A small image classifier, trained from scratch.
Model: 13.3M parameters, 24-pixel images, arch resnet_bottleneck, activation silu, depths [3, 4, 6, 3].
Data: trained on pixel-art sprites of 400 made-up characters on tiled backdrops, 395000 training examples, 9.1 epochs.
Rows from block 11 of a small image classifier, named by matrix and row number. Rows with one number belong to one channel. Each number is 128 + 24 x the weight over its row's rms, rounded and kept within 0 to 255. All counts start at 0. Numbers have three digits each.
After each channel's rows are labels from the 100 images, of 14848, where the channel reaches its highest value: "responds to" is what is common among them. Only what is clearly more common there than usual is listed. The data: pixel-art sprites of 400 made-up characters on tiled backdrops. In brackets: how many of the 100.
# convs1: 3x3 conv (model.blocks.11.convs.1.weight, 192x192x3x3, each kernel summed), inputs 96-191
# convs2: expand pointwise conv (model.blocks.11.convs.2.weight, 768x192x1x1, transposed), outputs 110-219

convs1.98:120139186175122145109123119145125100122132124118108131188114123150099130104108104104105127128120116103127135141086096151124114136125236101107114141138123179145158142139110109134119132133107122129120112116117102128116111185111143136096155111114149120157126126174098114100122138116118128120
convs2.98:146128173112133076130127117136120135123139153119143125128173121133127127121129136126132127143153150158134149121190135142136114130150128122132140134111115152142143128120106077140122125078132154119134150171121134119156134133122143135122121103094113125165127134153130161168184124131122131118135136117119135134104114137087113138197110
responds to: large (76); black (38); brown (35)

convs1.44:125128110116117137131116135123162153116131093111123179134097153148117128119127107125151109111105128121095109116120134107107125128140151129126171137097098142194113186140178127124109107108088141155123141170136112043112109149097096144123169136092131099143141086169143114110117090116137071123
convs2.44:129136104103145190149141122072104112136085102111157126125179137133150146144149114157141120134147139183122128143128134145138072135196169129112118127135120121129103148117133132125123124152107120124125203127147161141133134135131193157132126114158103145158107155119138075109123130165099133126134120200128130119178132113142176129122105
responds to: grey (52); black (42)

convs1.124:101107163157118050126179136136129095102124148144132119149125149118168106155183128139156129143100113124112137131192128150164094145144149152159137086108135128093130174154112104134115143121092150092113115151130136114136127121140124130144134153096128151148091171133153075091102151080152157113
convs2.124:097156146137113155103155128108159109133097119131125124141167123156148124135127124090131137115100140119127181134120143166087074111108112119147113124128148137085119167135105112125138116214148107125146146143145150131112137123136149155123102120171136128086133123129114136140106127146114132131147111153122137164087124127144091121056123
responds to: grey (100)

convs1.91:143123138112151085161098118092119167139150139112116141144098149130107091150112088115071134143144153146109126157149175131084140100131154133148140165169088102177123131091144142139119135164126156125140130138087128143138126153139149107145114139107133131131134125149144116141124101103147094133
convs2.91:130134194115150149074127145115134136131105123135159122123142131142255122145117138070101118164155141124147128146093124082136108130175128117111131127115131125107129121116131116129116119175121130116146147145135125133117160116119146131118142111073147176100117142206125110145113124154137104132154129155132141146133137122153176128128127
responds to: green (100)

convs1.89:131136114155168150107104158138169192124120121143127080132143160135089147126073090104196139129126142140135136123161164131113141115137135112113156145149142110124121116068202116176110160090122137141126143188117134160145133109138138133114107135173108146094134120126096107139098120120124141120
convs2.89:167143188138102115090161096133118116131107129116160153116150161130134137125111152124087096118108125138144110143109150127131102165145110115128120125113135144136112125137135137163144116148139118127117147130140155097077111132129126069125125169144120130088133124132118082130088131187154125118074129138151116097107127123150150135104119
responds to: purple (87)

convs1.112:134159120131138114092133120141127140146142141165109130145102142141150089079104073110120094114115182136115075123133136110133132150097132113113139121167120134137089153118116150110118133105106121124111100107147112128148125131106097152117116159145142115193126108162133145130149105123129173152
convs2.112:115086100154118134112135143057167148128141111136107133139053128121130132129145101122161109151100167138158080129132129172134107119155144136129098130126126144115122118144136140129112126120110138120119188149116127131080148138136008134116121103166141193133133137126140149135118130115129113127152143128129107145096124109117234125131121
responds to: white (97)

convs1.38:116119131097128095136100130100145128114138129127145143145144163123125104134099183109130078123134109118137149165133179157120120129133156132134104146126132165148158112159122149146132111087107131152111154114141124098081144113076112113175117127136122089147136148141167111125112119078124100142
convs2.38:143171103111142070121125086133121133132116147154135128123151138134131137141145126101133109126124140117116123118183126143115130123040133139108087149138144144144117129134140120113136132139139119137122092121136122124082134124113128085127113118124106113000138129135126101114113144095135110108169135107137129141162136113251109125146108
responds to: white (90)

convs1.61:125152168091144070140137125116137132148098128150137114134120080067143121122190129134087177143115119125098114171124126136140146129195108166121105118135121139148152158158142138098141159120111125111110074164083085106122108111105125069172096094164141142128177122161127111121147153144110100129
convs2.61:173089125133120129110146112120101112123130166111154127113143138136148111124134158119125084125161119120127129125174131097119119137098124116125124117096115089104151142142118135147138128141112133119121198140121103135135140138136097073126111115060152083198140144178136081126086134215132105147102129105106132123115134153117128134125132
responds to: purple (90)

convs1.70:151139090125141150118137120107112131114105119107133090185088140114096141104091110116150156131144128159137128099170081121147112111140108146153154087159172106108137098132160150141119108151125195134145138134129120127145111113111124074118145173149105148111114163124134147148081064096125143142
convs2.70:126148149109131129142115143168085142128132091147126138117125085117142127113147173093151135148139092150115142117092127124113149144138107139141157153147137121117137119120119134116139109120120129098139113126112107134118112110120084124129127142080160081110092117132141132110115097119136126130105125071121134134186119145169080135140125
responds to: pink (92)

convs1.158:114100105150106124102170142114154156116147133108124118121130123182139123125139171117189125109122141167058154122108117113086127144147152165152125113068123124163116180125135134120117128115106132127128075154116135021132179126149089150137144177113124096114105109155168139127118120139143132138
convs2.158:121156117106114241132122132073137108142126127142100131124200126130144128115168126095122118103161134157138133140101136079115248131080141141126144108133150136137164147127133124132138138146142127145136129136104142107089122128142060112130143120090098105085140140173128131129083141119123115133150109116145138136107130116126102122111158
responds to: grey (97)

convs1.171:130151153090131122154117117071139108102137126105162121109175138112144137129117156126114109123129066120125150126162143126123149126131131135135125087118127122173123099142117150157140119120172109124140078165138137107134120123140154130150103149095143119113110109114129125151106163100135116122
convs2.171:145178094128077144129098108096132130143112109112143132120132146110127097100128145113109154134155110120129135153048132143115098189130140120112141129149138149145130117100101157126153124125151098124106115104115128118135131132141038152132090145112107124057125133136143093127096128129132115150144131126148113105123123106102152142125126
responds to: red (100)

convs1.16:156156135136077118130119136114157107122124115106113116124158164141077107145117155134174093106128178108154122121136133167110148127125127134124126164143117134140125143173124105122103091137136132147107116133146112139105117147150111133081123147143130131168149119173119128091086101149147153130
convs2.16:145132117091147076160105124071119154144152172141124133125058113133135144111133092102137162127142139112133115124160118068143095109119147123133119152148124164143119112108116134116121131047122083137139137128118114120124134122123143119120121142128133151190137134164131152130133120091069135131128140104140113134155136107105114123132126
responds to: large (85); black (56)

convs1.136:099133100175156137127105158133119108126119085174109150134082114100123131169174103097114143145117097098127160100120104136150133100148116161120138096092142144144050103190166157128143120136140160113125148117115128136127107107102131117110100106142112111133127176115113142148150117129130101130
convs2.136:106145132115112142114107130127125111123140172144091136108124132140136150175125115147125119126140160137140104148190122097167106112167097124098139144106125182085113124120129132157133134142161139139136164119131128139175139127122070160118132155163142178169124117124126099148173144133121125112146139111138135133136124140129115134113107
responds to: large (69); grey (46); brown (40)

convs1.138:122096134141118114132107153134115089116111144130178104115108145123147139133147122093129119144122142126103128154139156131116129175104152159112137134117147150137115084167129131135146129092094135090108138143130145170150091140109148117122121178109121120139090183108090130146160132083084120140
convs2.138:148141164159151157124137145127152148131093185109155117125169088138100137117134107191128117137156151096106137095086156131133088100227129121131147150112123117123095125100144143167119123075126146145123126102099147121169148129134066162129134155119107125112147137114100127159153125172113113134121120087102118141108133151120123115122103
responds to: red (58); grey (37)

convs1.58:142163171122091122131130149153166091172116104137156101168148102100163117119110149136141152115143108091135126110133179092143124146128130139123080111141141115149135087118169108108134132086141093103150128134098148159156147134084152154108149138166134108101108124085109140108158127106128131125
convs2.58:107133127111141111114139094130162084129119129143147133132044099102155138129117138121119089128155111110121095142087143124119124114138121101106131143112118140138105124142102146140118125155141178122112103112114146085114135133135157123124131154079113145179120160140121110131125139155146101115126134147125125110092119139026233145112140
responds to: purple (90)

convs1.34:118150098084150129145139127107182181113123160137119129131104092134112095133155104116164112099122115132095134097111110140108168139172121111116126113113124118099155152112146120096126113149133118114111127166148087150150138122098152182118183137164122151135114129134140103109182121146118113134
convs2.34:152111146141130173131136116156124101127143025146135115125115146134119134112137131116131136139144124128108113129042149149146103085137131126105131121138119112138129106112117117112124136069095144166138104148122138108144128121139244138133121112116141098221135136115140139117145103156108127130115129135121126132118126126043182128167132
responds to: white (100)

convs1.156:109133136113131109137145164109146162122138143160147094122151081084125105139126121141095112100122105122127136126141158103104135122147107123132083082115133116110101075130156121164121113124140143117124121199148120125161116110133181170121166145086124154142143125119150073171130075096153127163
convs2.156:126125141107157120148140178147141121146118087118147122136109146120140108120124141115147133128169138156137140115072149127143196123146131103121127099128127122114100115143139150151127124085122134135124142131137103111056121115114137137125121135100085145103147146153132138110136127120125147132114129184135140138144135136139093132103132
responds to: pink (34); black (33)

convs1.117:146116109108157172106139147135088136145129130136118182146112137123126132107182150182129167133166121086148136092108133110144070130137104065107115133163069116123138134143115118140148144133140125143143115135151100120134126126156138116088129108105119134121123146148109136136117149141150137132
convs2.117:117132128100108118114129114125109132129138121153153125134138104153255148143126107079105125140114135130107092139103115143119146122109132102152111133114121153114139134140131139126129115087116103121124236142102115141113120132139114122099137120012116130070124138255135114133127128115132129134135119101101164144140133128085123134168125
responds to: green (100)

convs1.40:122127123130143086117160175153140158135151111118116085148087049107137126146150137136165159165106118107134131112177142134104123126137112146156150112102119078103119131119109145143112101162134147144093137087079094103160157139146130126113149129153161146119121172150125148116111122101130101139
convs2.40:127121072101126133089115112109134125152161139147117128152150129136156144155111117108137134132102135059157170133147135082146160128170132137144135120128146146116130144127123126117140133168096109138140039126114119099099107118123163177135131125000109167160149140255117135126104103133126139102148132161122135156156126120191126125123114
responds to: green (100)

convs1.7:161099164144213117122131134133125167137133132168132127163119104096130097108129109075110125095131117104127124108159130127103144143156129104129129147137099093144154097129168128149123145135127162159144097134122154094149157093179104121113109136137121114119116112143110080117109171142192109133
convs2.7:107152139110144139137130132105144087134148082149050122136157115135101145144111088127126148143124134153120109131092145084143096167171122147137130145119100177106097156126124111142133109084126098125124133125128099140143119128124182120120136134071160157110110141157145159140165151131145136127166128164108117115204135120167172129097099
responds to: white (35)

convs1.39:097139141113122168121126126117094170125111128061147111131104095153130135097133104176110104109108138176102170129106078096133131152142100095110145107137160135164151140112108128145100114151134085124143141114217111083093119129140118111076160178111123111139114104098094156125210119122131120117
convs2.39:087125164132132113130120140059164091122107123114152116132172119132180124135109151131133119140101149128112136125192136097127129143223124121139113132127118128121154098167144154135128130084095146121128105129137109151103129113136065122133143122111144154112141126078121077141130133108122146130140110139132128109146123122180144126076131
responds to: black (67); brown (31)

convs1.4:119113116127144120099136132084124102114139157161143123105146117104133137134119156117106152120086120131105131094120184117078119119142176128133106126094134145138133091118126129131115133135177130118089142141122114109147188186159146098181139118141137092129140112148142124141189099135100163130
convs2.4:103103194148103117148115113143111141139108121117113137134124096136110127116136094172111132135110106137167138060111088137154121123118128142139123152118126119117138136081131136130117118134122155146134131100120128123142139155137106134113128106161108095122074130148129130109000145115130147145140119136143134129174132107113148138103128
responds to: red (100)

convs1.57:131149122124141120109128144112165171108134098163123124155136216150097161148157148123177159151126127106122110099124155094128134121134114127128120145114115130151136216146121085123124116135128141168110089177126136145149148104120162091103094103136107128135104127150086089096150153098143132112
convs2.57:139136128098103079110113129101111130130135151124145109118037105136120131120126111136123125139141153121138136115094171179124107125201134122135126131115137111106136119119140132110127135137090117133118104137114136105118141146129150141132115120111118135210110146190129173108126115167117128132110099067132108146132137127170140127079136
responds to: large (86); white (47); pink (29)

convs1.151:125097108123115122124192118125140103171141167116113144142224182104159093146106118099152119092125148130138119108111138128086145126156149158143104128134112142094130115115104161109129098139122141157112188107077106173139119149112129173157121117142125159120145083155124154160063116164128114149
convs2.151:129176153090124085111120132146095173130115075134129130145131129129127103101130134136144136121139123093140124128107102137110043102164151146128156106115128110100123141124134129102130120092119110121118128153158080121107111143149181141135124128183153112137132128052128110110144103115094117119118153112123117119132129147119137131106145
responds to: brown (76)

convs1.183:157131119092139107143129106114177120080141128102158119126131150130109093132134104128116125134144110115166133158130153087164129138145139157132103103122113121163062054105140131102130129111130111098131106155152116140130169105131154100172136128132130131109119142117155091115164170076147108151
convs2.183:138108149145193119102124162127141109136140095100144142157098132118127149106149089164124144121141117130123157139162161147116133092126148116120097103148122119170104106141101158109126124136184118148142055134152124139164141132121098119121141154086165111109145128160126186114159134156167112131108128166144133119093131115200152127171118
responds to: green (67)

convs1.165:129077130139164114144148158101142116109127142122149118090140065108097113116127120124092133119125069107127146132084095144149148123154134147116092137160146130105113087139152129145122149139145128084128177136126134088148161125113174154176152166123131107131134137161135103112152116102125105172
convs2.165:106117130094114092128141132146131113128120095141119151126090150123151131132138153117134119153179139145125120118121138088129192074113105129142110108117126112079140119087121134142156110163110153108117105134125135095115101124128115086134136123090125122140146134114126123140031131077109124155133124168115145141124127138088127142117110
responds to: red (91)

convs1.13:101129111139120171139118104135092201164115110085132150139091088096175145115161137137098160124110111137143104140160133143109099130124138127134142087110184095162128047116164110168106131146109135114109140122148151084143167123180143128129153133140131121126129154114154110158137146118135152099
convs2.13:129107100155130110147122163130110137129120080122090140121135138125133135145128077161141151133174136128136150128111116095120076129137139139126175120126136106106138180126128127128136132067121113133147096134136120108147140130128168160123141133119117124105139129161122169119129141103164133122161136128147107133157123112166125136151159
responds to: large (84); grey (72)

convs1.87:130138137163134163118111150114135158106133113138087117112116110118138128139219136094097145106118150116088126119059127153142156118143114137149105166117123158156164115160142127159159109124124125174116094100134118185122116113136116176122176130144130112103161084117108120101160136151128101119
convs2.87:134094115136112110132123136041123105117112123128143129129142098120113131123096144155096122146105123141124125131189120134144062119106104099098139145101132151104115116125121151151127112147119165136144117130119141136133137138131077135126134111115174122235125124119141075128132157110164151144117140209127138153147139125133130144182121
responds to: white (67); upper left (50)

convs1.159:126118108122140123127131152131133143123142113124156116153124074131164126178109147134138120099118139167088148107150150155077111117157147167164115123085102139096114064139130166159102129136090154158097146136140126074116157119152155128132118146119133098117120158136146164160119130099137149142
convs2.159:163170144083143218144147112122085143132146142142127141122186163112097120141149122164128132145145115147128099129134142064136133116141113141157103118116150168121114095143109136112115119068173090121121085108146124129154132127132126092137122131086128149113128131152127104122044139097123141096116112115132128109088133110148066143117131
responds to: black (92)

convs1.81:096151160156151136108140119139123134142106094105089114141128114126125086107110120116132150141104162165118135141137139137133137160082129106122135117123126158121127082093146152136089112134113086121118161148096121117114162148130117192110116145128120154103117166155182106119141120127160174085
convs2.81:125130141075137148106144137093102133152145104167112106135128137130213140148107132060107125122130115132143135156148150145130111125156135114146112153096125145124113124126137120114125125140153119109144136154124108131096110130122135153108143140058114162131151131210151163141117116140129118141167122104130128108124121140125091122102117
responds to: green (100)

convs1.50:140129132096124149126074152139062154177135097135137136148066078131182156154154136093118120132137180157102129149146154123113141109141139125118124145100135154155152084124121138159140130114134135106121099141151154134150148119142130089140116112114107131128119147147153140144126119080178194115
convs2.50:123070126088121083182103144183105134138123114132167130113144127126171138178128116097122136116139119125143118138154121149126091114084129118135095121123138090112118143102126139122139109131146110136122163132162159135142117113130147113117134142144107155091122131161134124149188136099133134141195133105122121111156122133085140125136136
responds to: grey (98)

convs1.178:136102111102107171120163140121174158112119129091100095106131121147140134108094101142178133150115124161131150116127124107111123151120108140104170143147147122139145188103153154133106119118134122128119126122166118095128128118065111167185156180125130116101144124136158148164128114101110132129
convs2.178:131070129181121121175121144124119141128135161127120123114175143126127120113123118108131129077205116141119117122098127198141034096182125128152127111134123117114146133162126138153124151104130166134124139133136138123209127133131141133133132122105106122067121131072131099125122118142133135115102133054113154123128130126067158134109124
responds to: grey (85)

convs1.49:129103094174106137153155099093175155103123110131125116100164195111107133132127201133145144140113140095134124093107103163132089137159152146147128082105123118089066132175165141123136115142137121139131109156094150130139163126120126097122116111127133151145155124148130066122130092129120131135
convs2.49:127129096143117033124128132114113139122156195092131126127104110123124114122121141096123136117112125147132182105242100168163113108100087122131141155127115108126192084149120133130117129153128084101119152119138140127144148141119093168121131134127167147082101120135130171138120124107124104121100159060136108131088126142146134139160126
responds to: large (93); black (54); brown (31)

convs1.64:109132103140105128143086109110094093121094143101150143149117125093146148138123170120134082135121153139127138136163125137144128156161152168122126133146116140172113091184172149138115119132117121125117116120153136153113109123147140104136150159146112133136089109133144137107150129086112123123
convs2.64:114121168130148056136146091129134091134112150124075131142170127127113146124167145139094116122097128131120122099080072111143156156065144117101143140119134094135109105168116139120131123156136132123127140116121140113126107110143173157135135115101141136000140140088133163135116122143119148128115152096114137158094135138103137124135126
responds to: white (81); large (70)

convs1.24:121102093125113125129174160124144180116117108133122095088153112139108143077111128131151124106119132084148147163123181094156145112097105122104124110108161118142071156176112167152096136098134145107110123129120139115130165115157106120134110188180111099120098100142183135211118120115125139132
convs2.24:129099115127128105106144132125109123121143185125088144127064131114106106101130128175105144105106144130153096129065122124125137129143159126099147110140122147127128152124146131105127135168118087121144109123100171115146136134107110127138146102124189138149121133184134108113127120209105104134127124134138132136137120145106102129143132
responds to: pink (96); large (65)

convs1.47:132121151070116075141134149148112113104097116137128130154126153128145147131124150140143101097124159099115145175133157159105156167134110101114101199133129154125159132132094143169117111137142205118094131135111094146139097108124127126156143144139094160133128136144166112128120173155140136130
convs2.47:103143126131137027148127101120146113133123080120096130117144143131137139105105123091134137173067139117119130162133131177149146143071122133111091110123104114142129118139155135152125102088116150082119107133135100128127135128111141156133120098101096100000133132156113088121135123082129120114176115055146122120063120119096132134170098
responds to: white (95)

convs1.72:107167086160150161124159120117122178113116123150128130076169093105128110138116127122134140120117101120084126110122099137085123099169164155123101092090152164133086088129135157138114149123137110147141131123138087056144162132182129152157109128122147118097159157134159130136156143163127132115
convs2.72:133079139096095163124103128129120123137129116135119132140111155121146135139125169166135131112140139101137140134076119093139233097081138117112135101134146127131149108133103126159130135134103141119106126115115150132118126130145112114132113155170161108094123114114124079127107137100118123089137137087136129118113130131117137135147138
responds to: black (63)

convs1.19:143131120121134148117167105086105129128137138157097113138176117083118129127129145169144119122131093106110133157117134118116135122151135146166059138108129119129129067106129166124108108163133131130138164137119085120130129097140142154164130138116126099134132148138139126143131139175137170149
convs2.19:100125139094142129114129169096115120121121087131130145111135128134153122120117119136152136134089124081174099121162141137146121159212113132134122120131139131128142108150156139123125142168134105128125148140132119136175143127146092154131132098099124103165127105129114114138093140138138138135127126130131117123152128126151107163102100
responds to: red (100)

convs1.174:138122138128109124131153129125145137101132150127112150114163196200100065141138147143104127117141088102115148136107090102126133138133147148146133166152120142066138215147119151136126124140139106152139114047157135088116117101138079182140130140078121093095117141123110085126114139148125093139
convs2.174:165112152113138053128138116125126135124141052149125131126122120126144126131127133108140124134123116126126124134116136177133202111158091138107129138114133089151133091127113124125123125081134086106120145137146151122151131131129061100117119135088095147137116131134121159115098114108099122139147120170123123133142131127104166111198121
responds to: grey (98)

convs1.168:154069138136100117106069128154138090114126179107124129119146152122109138123114149140142126134108138124116141177111173140103151107117115156142123145166162103148139131175129178137102139154117148139088127113131119114099111114069117140148141134108121115114140138122140107161125109100115095118
convs2.168:141174149137093142131128101119155122135136137119125121121078117134123117085134131120148134149110101150144114117210143168131130069124156111111144139115136106128127088139096128143110142123072136115137104098133104115087134139133091116127109126174117142010128107101135104149104127134116141135142128037106153147205132126111110137129130
responds to: white (90)

convs1.189:104159141136099148117134160178100115149101105140113143123110163165138121106201113135134127107108158134105140157095111127143187169110122105121135141104116154163149173146112115138104109084128122165139115074152105110171087142136087164081164178171130106151094099132102152127188151164138143103
convs2.189:139187132126136087145141152125127117128148136133118132122157161128061148137128126252157171148141117125117128131180138120121154118189147119132121129146110096156128117115123120124128107115144149114120136135134124111134137142132107118133114144218157113255136120036129117121129157167155123128154137252138121134098125150130133134110144
responds to: white (85)

convs1.188:117123130138132123144128116163120154143153160107123145139168160086143122120136126110161171127101120135140131125119101136128147117125131117118149121140115128126163114141108102147133139121148138151093142144105109107109192158157167120076096115137120105131093132129117136148097151147134130137
convs2.188:102124151176140101124125140142109164135088182144130132158153108122088136119140135154110140146143115138139169132120133184117076088149109123138137150118122131139114131168124136132113105154125106099135075123126128138091129132141091056132106145102120106203126118062126120152092119158119157136118124191117143130125128140201209133146108
responds to: black (70)

convs1.1:105171132134174168134108123135118147109118110112114157106118080091120100114141107073139156118133121099131141122113122133121118103167137133170107152137123116130135090117150132174118119078118126087135126104120133147128115115225099103137110140109121115134131122203129129128114118126153142113
convs2.1:143158135091113138150108116126132161118142112123150121126077116124133138127142120092121168138105124105121131120156116139118117168099124144144089159138130159124112102152143135139125134144150133139133157128124133114126126130112122107126116144100118107154129137153127151122142159114139125131135123187094140129142137117158138146096120
responds to: purple (98)

convs1.105:140115108124125119130142151124181114137118124120102111136141131139114118138108171144155119174131147114128147163127163121140133136133069140096098121100123090154091137110160138136101100123126149152152132172124126112123121123130150143146139150119067153102126140122127104136138134109167149108
convs2.105:162160153124188121096117111109134121129099144121111132113116122141130133129143112134120144121145115170106082127125128086129121131208149125128121140114126134138122142107096145120118136172107140129131134138105128124117127106132127116139120139101081118120130112142121079131073148102125107130131131125107112113148132120100107137113118
responds to: red (100)

convs1.109:135126130139131129143123135133126147149134143107185116124111121163140110124085123130091098108176149136112118136106128118141128148082157121090146115149145152092120160135074143155128098122141091138192124149157129155122093111128128154107155134094143128116124112112143123137149104116168103111
convs2.109:109174135152126185160126146118113123119136153135156126152137087139158102145117129084152133121108146089120108133155142104129131062207092109132135156095131114107135154068107121128117112182078109133140062136100137151135127123124150131113135128146162094134141140068114096150171127132136131122159122211112136163178135133105113139115110
responds to: green (68)

convs1.155:108099097149138111109149170143163172147123117149094145141122121158166108115102145158154175156123098122154134155116117115161131138087097118130176119142131132107130130159162123127108132117112136169109127082121162043129139113117105147154142126157112092109118098109112116122084102144121115149
convs2.155:124136081159137151159109068121152142134122140117063124135144111135104143133082122140116146138117128080125129114111102134099255146076122152126116109140122154125127138122157132106122138108112116112118140129123145147138108112109104064127135128143086142156141128157121175131131143088147117129142132146125137146173128132145123124173112
responds to: brown (100)

convs1.45:072127100103178138112091120099137174161135145138080152123123142116097122116104111080148138118078194121139095142131164176129151099093125133148099208109130117153127142121116139139098084146147144115093111159126116117102144121144117099121113154140116104150143125167154137100135139108121128157
convs2.45:122169112131128072147150126114106149125137159107128129116140143116137123119108120150139118135131137103127142090154136103155114157120118103151138118122119110151115126139139121122110132074115120137129129127133115091092130138115160137127147123122073164118135117173130127114170141124172163056155127156128128147145133149153106134129125
responds to: red (99)

convs1.52:133128116148129174136138114132118136173165088156161154126115098140163149133110125124122082131099138116130148078144138104089135125131144157115132155115142129127152128165127125141155133094111113159112155076103161086113151087134129167114105146112147105153091117162118173132177208163151163126
convs2.52:144130150111058132138131142195127139139150096129134145125113134135143126111109172095124151124158142119115140100103134030155179143183120123163108120122146110114109125085116152153142148151101150126111161120105096115074127124142082155134131103114129141167124110166138146139103140108116094133110133222144140110150138141131121117141109
responds to: large (64); brown (60)

convs1.18:143097148128141060101159098127156077120140187148161143133179138110100095145104106112177102126137144137137112112143159130093138121142123126152151099141113126128111052115121114140130131114153136101137154160068138151150121139126156177151125141110144142104145113111106140156108108145155131138
convs2.18:127169104171110130093126107129133125130126116079141134126143144129139121137105136085117113144104112108141139138151122172124062182191111108101128140132117157144080081139139125123134125167111159144113104119134099129124124120109076124105120132198114142161121123133126109140124137154171115137120131177114126152067137135157064138088146
responds to: grey (74)

convs1.30:134132079163195174115104116085081122163120139122109152162130145120167115137127143118148141119113161101133138109169097098135093130108136119114085123100120154105135134156169122108107141117129126118113136104142142135119114147155147113131155093081113143112130103123095082074140092128074186121
convs2.30:128127136146142060149112136163094148132144175121110129134099124127118133107117126115143129137154100112124125124111124142149055173106117117159123137126135108138128110128133121103130139047130123145131129132146107097114130143126102133121149106139175147078108145145116096139133139139149130127116134135145132109199130138131119130102119
responds to: large (96); black (71)

convs1.32:091126087147153121083125151123125152154156137139075127143171131123167137129106105103148145122060125092144149132120066116157146154150170136156112149127163119116086167124160153139095126138101159115091151138138124133095062146122122148142163126158135110141150105129116143134170121145088110126
convs2.32:107112144152105130153124092124139113130109172115082129149121105142147144118108168098118134131160138183163138136114131171110115138110149114128131117092110156143124129193153151094142108145116137125132112132093131143135110158141108103124117103178121118110108136122130158125146136151125122150104111114155129126114121137117159132160091
responds to: red (62)

convs1.122:113121141138107154128102128129162137119112109126102140150114135136125156137081149109148146093101179147077144157112119181118123148141120158181155139111120157127120147106143118136110113112122139147089120145123164103075106126072068123110178150129142128148125120121110196109145123103128106144
convs2.122:145115148182139126114141131086161086123114119102137132110087141125113133125134147117124111116132120121138139143165161151112101164069113124134140116121136127116133131131124133160123132173128109116127120113150136122120133136141192113137129139126124143155127099147125136107114146165146160112103121130124130157126125133121131135183125
responds to: purple (94)

convs1.140:111093123126117132128158135120191143115139142124139122120122216176125136137101118111187119129112130096109135127097132128112125142110143133141108162149132134101130255134138143107132123107111137161122112137124116074122101148105116160106161146132119087098125146155146125139078093123117116128
convs2.140:131130094093121152107122112078138128124115115122112127117091153132073130137122120112120120107090158136130116126098156101128000138107135127138143121133126097163138122121131132127132122125103129120123045137136129120149128123128187122132122119070112132158128126157129106119168118106105146127137119127119142136124126123153200120139134
responds to: grey (100)

convs1.142:111137154130139135133131135079162142110144133124118117151173191164119134133080086138173106116124124091156145118083127110100158153131158094112133159136125141133112231120107121135129125163113134148131099172116112194097097149112123117116150094099126169104112139126100108123143131110111144143
convs2.142:145184151125122158182134124127142118138146134134122125135142137124151136104148113127125105117107109087129131137160146075149144153107154136134126112128147141143132127120102122123134130192178157122136119142132121129166111132108104166133135141097137177126112136083127095153161129150104127121150148123120132119167129131139049123101111
responds to: grey (100)